Rows from block 5 of a small image classifier, named by matrix and row number. Rows with one number within an expert belong to one neuron, the router's apart. Each number is 200 + 40 x the weight over its row's rms, rounded and kept within 0 to 999. All counts start at 0.
Before each expert's rows are labels from the 100 images, of 14976, where the router gives the expert most weight on average: "top examples" is what is common among them. Only what is clearly more common there than usual is listed. The data: numbers of one to four digits printed on busy colour backdrops. In brackets: how many of the 100.
# router: router (model.blocks.5.mlp.router.weight, 16x192, trained with AdamW), inputs 0-63
# gate: expert gate (model.blocks.5.mlp.gate, 16x96x192), inputs 0-63
# up: expert up (model.blocks.5.mlp.up, 16x96x192), inputs 0-63
# down: expert down (model.blocks.5.mlp.down, 16x192x96, transposed), outputs 0-63

# expert 1
top examples: the digit 2 (67); first digit: 2 (57)
router.1,147,222,189,163,218,160,207,186,198,184,211,145,199,275,191,233,208,114,118,207,189,122,173,160,291,242,297,190,241,275,182,194,145,185,188,164,128,134,195,197,200,176,239,188,127,143,171,231,226,298,195,161,245,200,239,177,184,228,229,237,287,165,155,210
gate.0,220,185,199,209,231,172,179,212,196,249,202,244,181,290,184,196,227,163,194,218,176,84,232,174,243,196,223,221,262,258,172,147,182,153,236,237,147,228,236,168,188,166,259,156,248,169,195,220,133,182,202,137,216,172,154,214,141,215,180,284,218,199,193,205
up.0,202,186,203,233,179,188,148,189,172,255,193,205,220,236,201,305,161,154,229,214,241,200,167,162,149,149,197,202,246,219,230,234,201,145,170,226,216,273,190,197,222,160,196,215,241,161,153,217,104,210,145,130,251,166,147,227,159,172,188,288,189,214,176,228
down.0,198,235,223,251,185,221,172,144,251,200,140,272,211,192,182,174,156,132,143,252,200,226,195,114,159,231,191,263,160,160,205,240,174,202,203,237,97,209,236,145,221,201,159,210,125,269,166,240,158,202,188,153,179,211,197,190,237,243,198,224,163,165,198,223
gate.1,200,190,168,173,169,201,184,153,207,196,196,163,212,133,179,166,187,174,232,265,169,207,198,174,223,179,187,256,231,107,219,189,243,237,196,143,289,213,246,193,206,198,239,143,247,170,220,158,221,168,256,242,233,226,181,317,80,233,191,213,175,159,141,225
up.1,265,219,204,257,181,230,219,181,255,126,203,246,180,262,180,195,248,143,126,208,242,175,178,154,191,252,217,256,291,180,209,179,169,147,148,188,197,224,178,153,201,177,175,158,238,305,250,265,198,190,137,144,195,186,98,212,211,172,237,242,213,176,212,194
down.1,176,186,130,149,196,245,179,144,192,174,141,166,156,161,204,205,202,239,184,189,154,239,235,193,165,181,206,228,234,193,199,220,200,222,210,258,200,246,188,226,224,255,205,210,240,259,242,194,223,216,173,163,121,204,165,244,188,133,182,187,214,159,142,213
gate.2,130,225,264,249,216,222,289,185,187,140,176,178,251,219,274,202,161,207,319,190,187,168,171,182,262,165,227,148,186,204,195,170,206,238,170,149,156,159,235,196,174,153,161,178,153,189,161,215,263,214,186,231,222,230,193,184,251,142,252,221,232,223,239,155
up.2,188,165,167,234,264,227,219,263,185,208,189,238,153,197,216,139,238,219,213,285,252,191,195,173,143,213,178,176,243,262,232,225,226,276,197,183,174,220,252,157,283,175,208,163,235,184,217,202,222,186,209,186,211,180,183,154,169,197,286,216,127,172,191,115
down.2,212,205,164,150,184,189,153,235,224,252,136,193,178,230,219,215,172,218,209,232,235,139,224,233,237,197,160,279,207,276,201,266,207,196,216,189,186,128,173,174,231,169,189,246,198,172,138,150,133,216,271,172,208,198,179,230,159,156,151,146,249,207,201,236

# expert 10
top examples: the digit 4 (91); first digit: 4 (91); length: one (65); last digit: 4 (62)
router.10,226,219,236,226,232,227,227,181,222,206,176,167,276,191,175,152,265,218,221,131,201,263,191,187,188,222,232,188,199,187,200,253,184,250,203,217,187,192,200,120,254,177,200,236,154,210,235,235,184,300,198,171,164,229,147,142,211,185,197,122,243,164,171,162
gate.0,253,182,173,249,159,170,202,158,211,275,155,196,146,240,180,228,154,180,238,227,246,195,168,183,134,242,176,228,156,221,229,208,242,199,255,182,169,229,178,347,220,213,253,277,163,224,184,148,153,192,233,205,248,196,120,188,141,216,178,211,206,248,176,197
up.0,260,206,106,208,278,272,159,169,192,211,162,201,159,221,171,177,184,106,268,228,199,272,196,184,161,106,194,216,176,211,160,190,192,170,231,189,203,160,217,244,128,241,270,254,127,224,140,208,63,213,275,131,242,212,219,181,145,194,245,170,188,235,251,160
down.0,197,162,228,225,175,269,139,167,208,255,180,222,148,129,250,141,202,180,150,230,175,157,205,293,165,175,190,140,193,304,212,173,260,206,233,173,165,247,192,183,202,132,233,163,228,248,270,170,222,243,217,185,204,168,255,194,165,223,203,242,261,192,204,303
gate.1,230,160,209,187,197,149,147,157,219,144,216,196,213,168,231,165,239,220,227,206,168,253,240,163,141,206,220,247,315,176,177,243,174,235,150,200,197,137,259,259,218,213,168,256,178,242,127,182,178,250,211,190,179,233,190,172,171,222,195,187,220,215,171,210
up.1,131,247,195,233,174,214,223,224,192,268,210,187,178,296,143,167,184,183,175,204,195,225,132,278,270,185,195,156,160,215,228,195,209,102,203,200,211,215,211,225,175,216,231,145,222,177,239,220,255,117,227,210,230,152,240,232,223,195,267,210,177,161,244,205
down.1,178,226,157,223,199,165,141,184,293,184,120,243,225,232,199,204,159,165,153,235,208,235,150,188,226,302,235,172,196,277,187,176,240,226,201,166,242,206,151,256,230,117,188,204,250,159,243,215,204,202,189,257,208,230,189,239,244,162,138,219,233,148,192,231
gate.2,288,249,204,229,213,163,195,222,216,189,304,193,256,230,140,256,194,230,189,143,232,143,276,232,157,166,241,204,206,160,182,193,204,247,177,198,151,218,221,207,178,246,201,175,164,194,199,220,227,153,218,173,234,295,159,277,148,230,194,251,314,210,217,237
up.2,220,243,149,196,207,221,194,205,224,290,235,344,259,239,195,195,207,266,166,191,276,116,223,155,175,242,175,223,173,228,180,132,209,231,153,193,153,214,274,168,198,209,227,204,212,190,164,232,232,188,159,245,188,244,250,198,203,205,162,200,320,136,208,212
down.2,229,218,164,265,215,157,253,230,172,148,144,242,174,195,207,257,205,161,230,236,166,220,198,225,200,248,270,152,176,198,159,136,207,182,239,116,245,160,154,236,188,138,194,152,224,215,186,160,120,161,218,175,226,251,192,209,191,202,211,198,169,202,172,103

# expert 9
top examples: first digit: 3 (28)
router.9,177,206,253,162,198,165,151,186,174,210,152,200,196,254,180,232,205,234,224,198,218,166,206,160,224,210,210,241,216,214,180,177,150,182,182,206,143,266,191,130,122,270,189,166,207,226,156,100,125,285,215,130,229,207,246,207,215,251,128,173,193,217,199,230
gate.0,260,242,210,172,226,206,193,183,175,207,208,250,229,263,218,281,201,160,224,183,217,135,153,275,155,250,251,232,158,109,196,169,216,150,213,107,182,247,216,240,187,206,210,199,273,126,277,173,247,257,212,205,220,164,216,210,130,178,341,234,167,189,147,157
up.0,189,282,177,192,222,185,215,213,271,245,168,148,176,239,208,217,209,211,203,145,143,163,189,182,160,222,223,218,101,183,252,176,137,194,178,212,250,188,213,278,199,159,148,244,208,119,220,232,200,182,243,96,226,158,201,158,188,223,243,267,201,184,153,201
down.0,195,230,223,227,235,140,264,248,211,259,233,201,221,190,238,146,204,103,209,190,172,112,277,179,199,226,198,117,202,282,240,185,215,140,202,158,188,203,205,225,220,280,206,163,220,232,126,189,220,155,177,164,134,280,252,180,255,195,216,198,196,141,185,153
gate.1,267,180,154,184,181,203,229,139,215,217,221,199,219,150,166,210,194,123,208,202,189,275,171,236,281,225,196,179,152,137,215,211,199,185,164,175,202,210,227,240,239,261,229,269,172,194,188,255,152,190,248,292,255,159,250,168,252,201,267,192,178,237,162,206
up.1,252,189,180,194,207,191,244,214,183,192,221,193,212,196,168,132,226,172,180,149,128,168,247,139,254,283,205,168,201,166,156,211,173,134,155,147,183,176,201,236,158,153,223,290,167,199,227,201,176,150,184,243,219,184,215,139,228,309,187,279,225,169,121,217
down.1,259,221,227,241,225,179,188,157,270,240,216,200,155,202,184,224,240,226,172,235,208,208,254,158,151,149,222,212,191,187,252,245,152,192,164,177,220,202,233,226,186,236,201,230,180,160,262,202,224,182,297,176,196,220,77,164,224,156,242,152,265,195,236,213
gate.2,185,229,128,229,215,187,252,177,214,135,231,187,211,196,283,175,222,188,235,254,191,170,168,116,292,202,225,158,197,226,147,196,127,213,150,206,210,255,145,180,264,198,194,176,183,191,215,124,225,212,211,244,229,232,180,175,192,134,210,215,228,185,97,183
up.2,157,213,181,193,185,185,169,188,194,157,223,195,211,193,249,162,204,202,197,296,182,169,211,165,274,188,198,188,158,263,200,197,176,191,144,184,180,202,158,173,224,203,219,154,177,196,200,121,235,278,245,239,255,199,224,194,207,175,239,264,229,208,145,193
down.2,230,157,249,205,124,125,160,136,192,214,211,186,189,264,106,190,247,204,222,164,235,189,182,219,197,212,255,239,213,233,192,145,131,187,160,195,275,173,226,200,265,175,153,213,219,230,222,205,215,238,192,128,198,142,214,232,262,284,272,211,234,167,212,173

# expert 6
top examples: length: four (72); the digit 8 (50); pink ink (26); first digit: 8 (26)
router.6,188,277,216,195,209,202,189,240,205,232,139,140,182,206,205,212,183,150,167,170,205,165,203,207,266,172,244,203,171,285,173,159,140,137,206,238,145,245,197,203,168,129,217,183,186,106,181,237,157,228,167,234,243,152,276,216,155,235,264,195,154,208,223,186
gate.0,177,219,208,144,158,203,191,220,213,273,223,167,183,178,225,317,188,180,152,191,284,203,248,211,206,178,202,212,183,186,173,203,158,141,238,199,187,213,193,220,210,265,161,215,180,156,136,164,211,207,162,263,204,232,238,179,207,213,184,258,181,245,189,123
up.0,107,224,165,260,188,184,182,193,167,197,174,197,216,164,188,234,207,184,249,178,191,192,230,185,219,123,209,239,183,197,160,173,212,233,224,176,228,242,185,251,213,200,181,154,176,206,179,162,234,234,173,238,223,266,152,233,200,251,172,260,120,251,166,179
down.0,204,124,237,196,212,231,191,211,226,106,201,184,122,169,157,194,193,136,249,208,170,235,188,152,130,230,157,201,182,252,230,221,241,172,224,171,187,134,173,190,195,201,249,224,157,252,156,234,215,186,181,266,224,230,212,278,191,284,219,187,251,152,136,193
gate.1,224,179,159,176,187,222,273,187,105,209,208,275,235,172,184,166,179,201,218,258,219,283,220,196,233,206,168,205,152,210,187,243,167,183,166,204,222,200,214,134,239,191,246,225,181,234,220,203,215,128,160,215,204,239,137,273,193,224,215,247,177,174,208,223
up.1,247,231,167,135,199,170,239,146,149,204,195,246,250,179,230,169,195,198,248,207,247,262,201,209,236,247,146,158,179,249,156,275,200,208,229,150,179,213,174,151,204,199,212,185,186,216,192,213,261,187,165,189,194,239,180,256,186,168,219,235,164,199,170,166
down.1,178,189,248,203,129,167,211,201,245,168,189,167,228,229,227,192,271,200,182,246,260,186,212,197,248,168,162,227,200,203,233,277,227,181,235,217,195,247,198,186,181,238,175,209,242,224,164,209,165,116,245,216,120,225,186,144,201,192,197,274,235,108,294,173
gate.2,122,177,205,188,197,207,266,170,178,163,177,194,160,258,179,234,236,169,188,213,138,207,207,190,192,172,199,211,196,258,207,192,218,268,198,246,147,211,225,157,243,179,175,161,234,210,183,146,209,200,177,236,162,184,219,196,214,300,169,170,216,262,156,175
up.2,295,214,169,159,262,231,229,266,162,292,138,243,260,182,239,196,184,218,169,184,223,199,199,237,219,215,194,117,210,195,187,219,231,149,188,157,155,175,177,222,153,178,224,202,183,195,199,218,219,181,197,178,256,230,238,205,223,162,97,171,212,216,155,164
down.2,215,198,219,97,203,240,264,166,306,145,175,225,187,188,130,234,242,207,239,235,186,171,178,214,209,222,178,234,256,146,223,115,238,276,182,173,182,267,255,132,152,109,141,209,239,180,229,296,177,243,154,168,166,104,110,219,218,180,181,186,163,223,228,159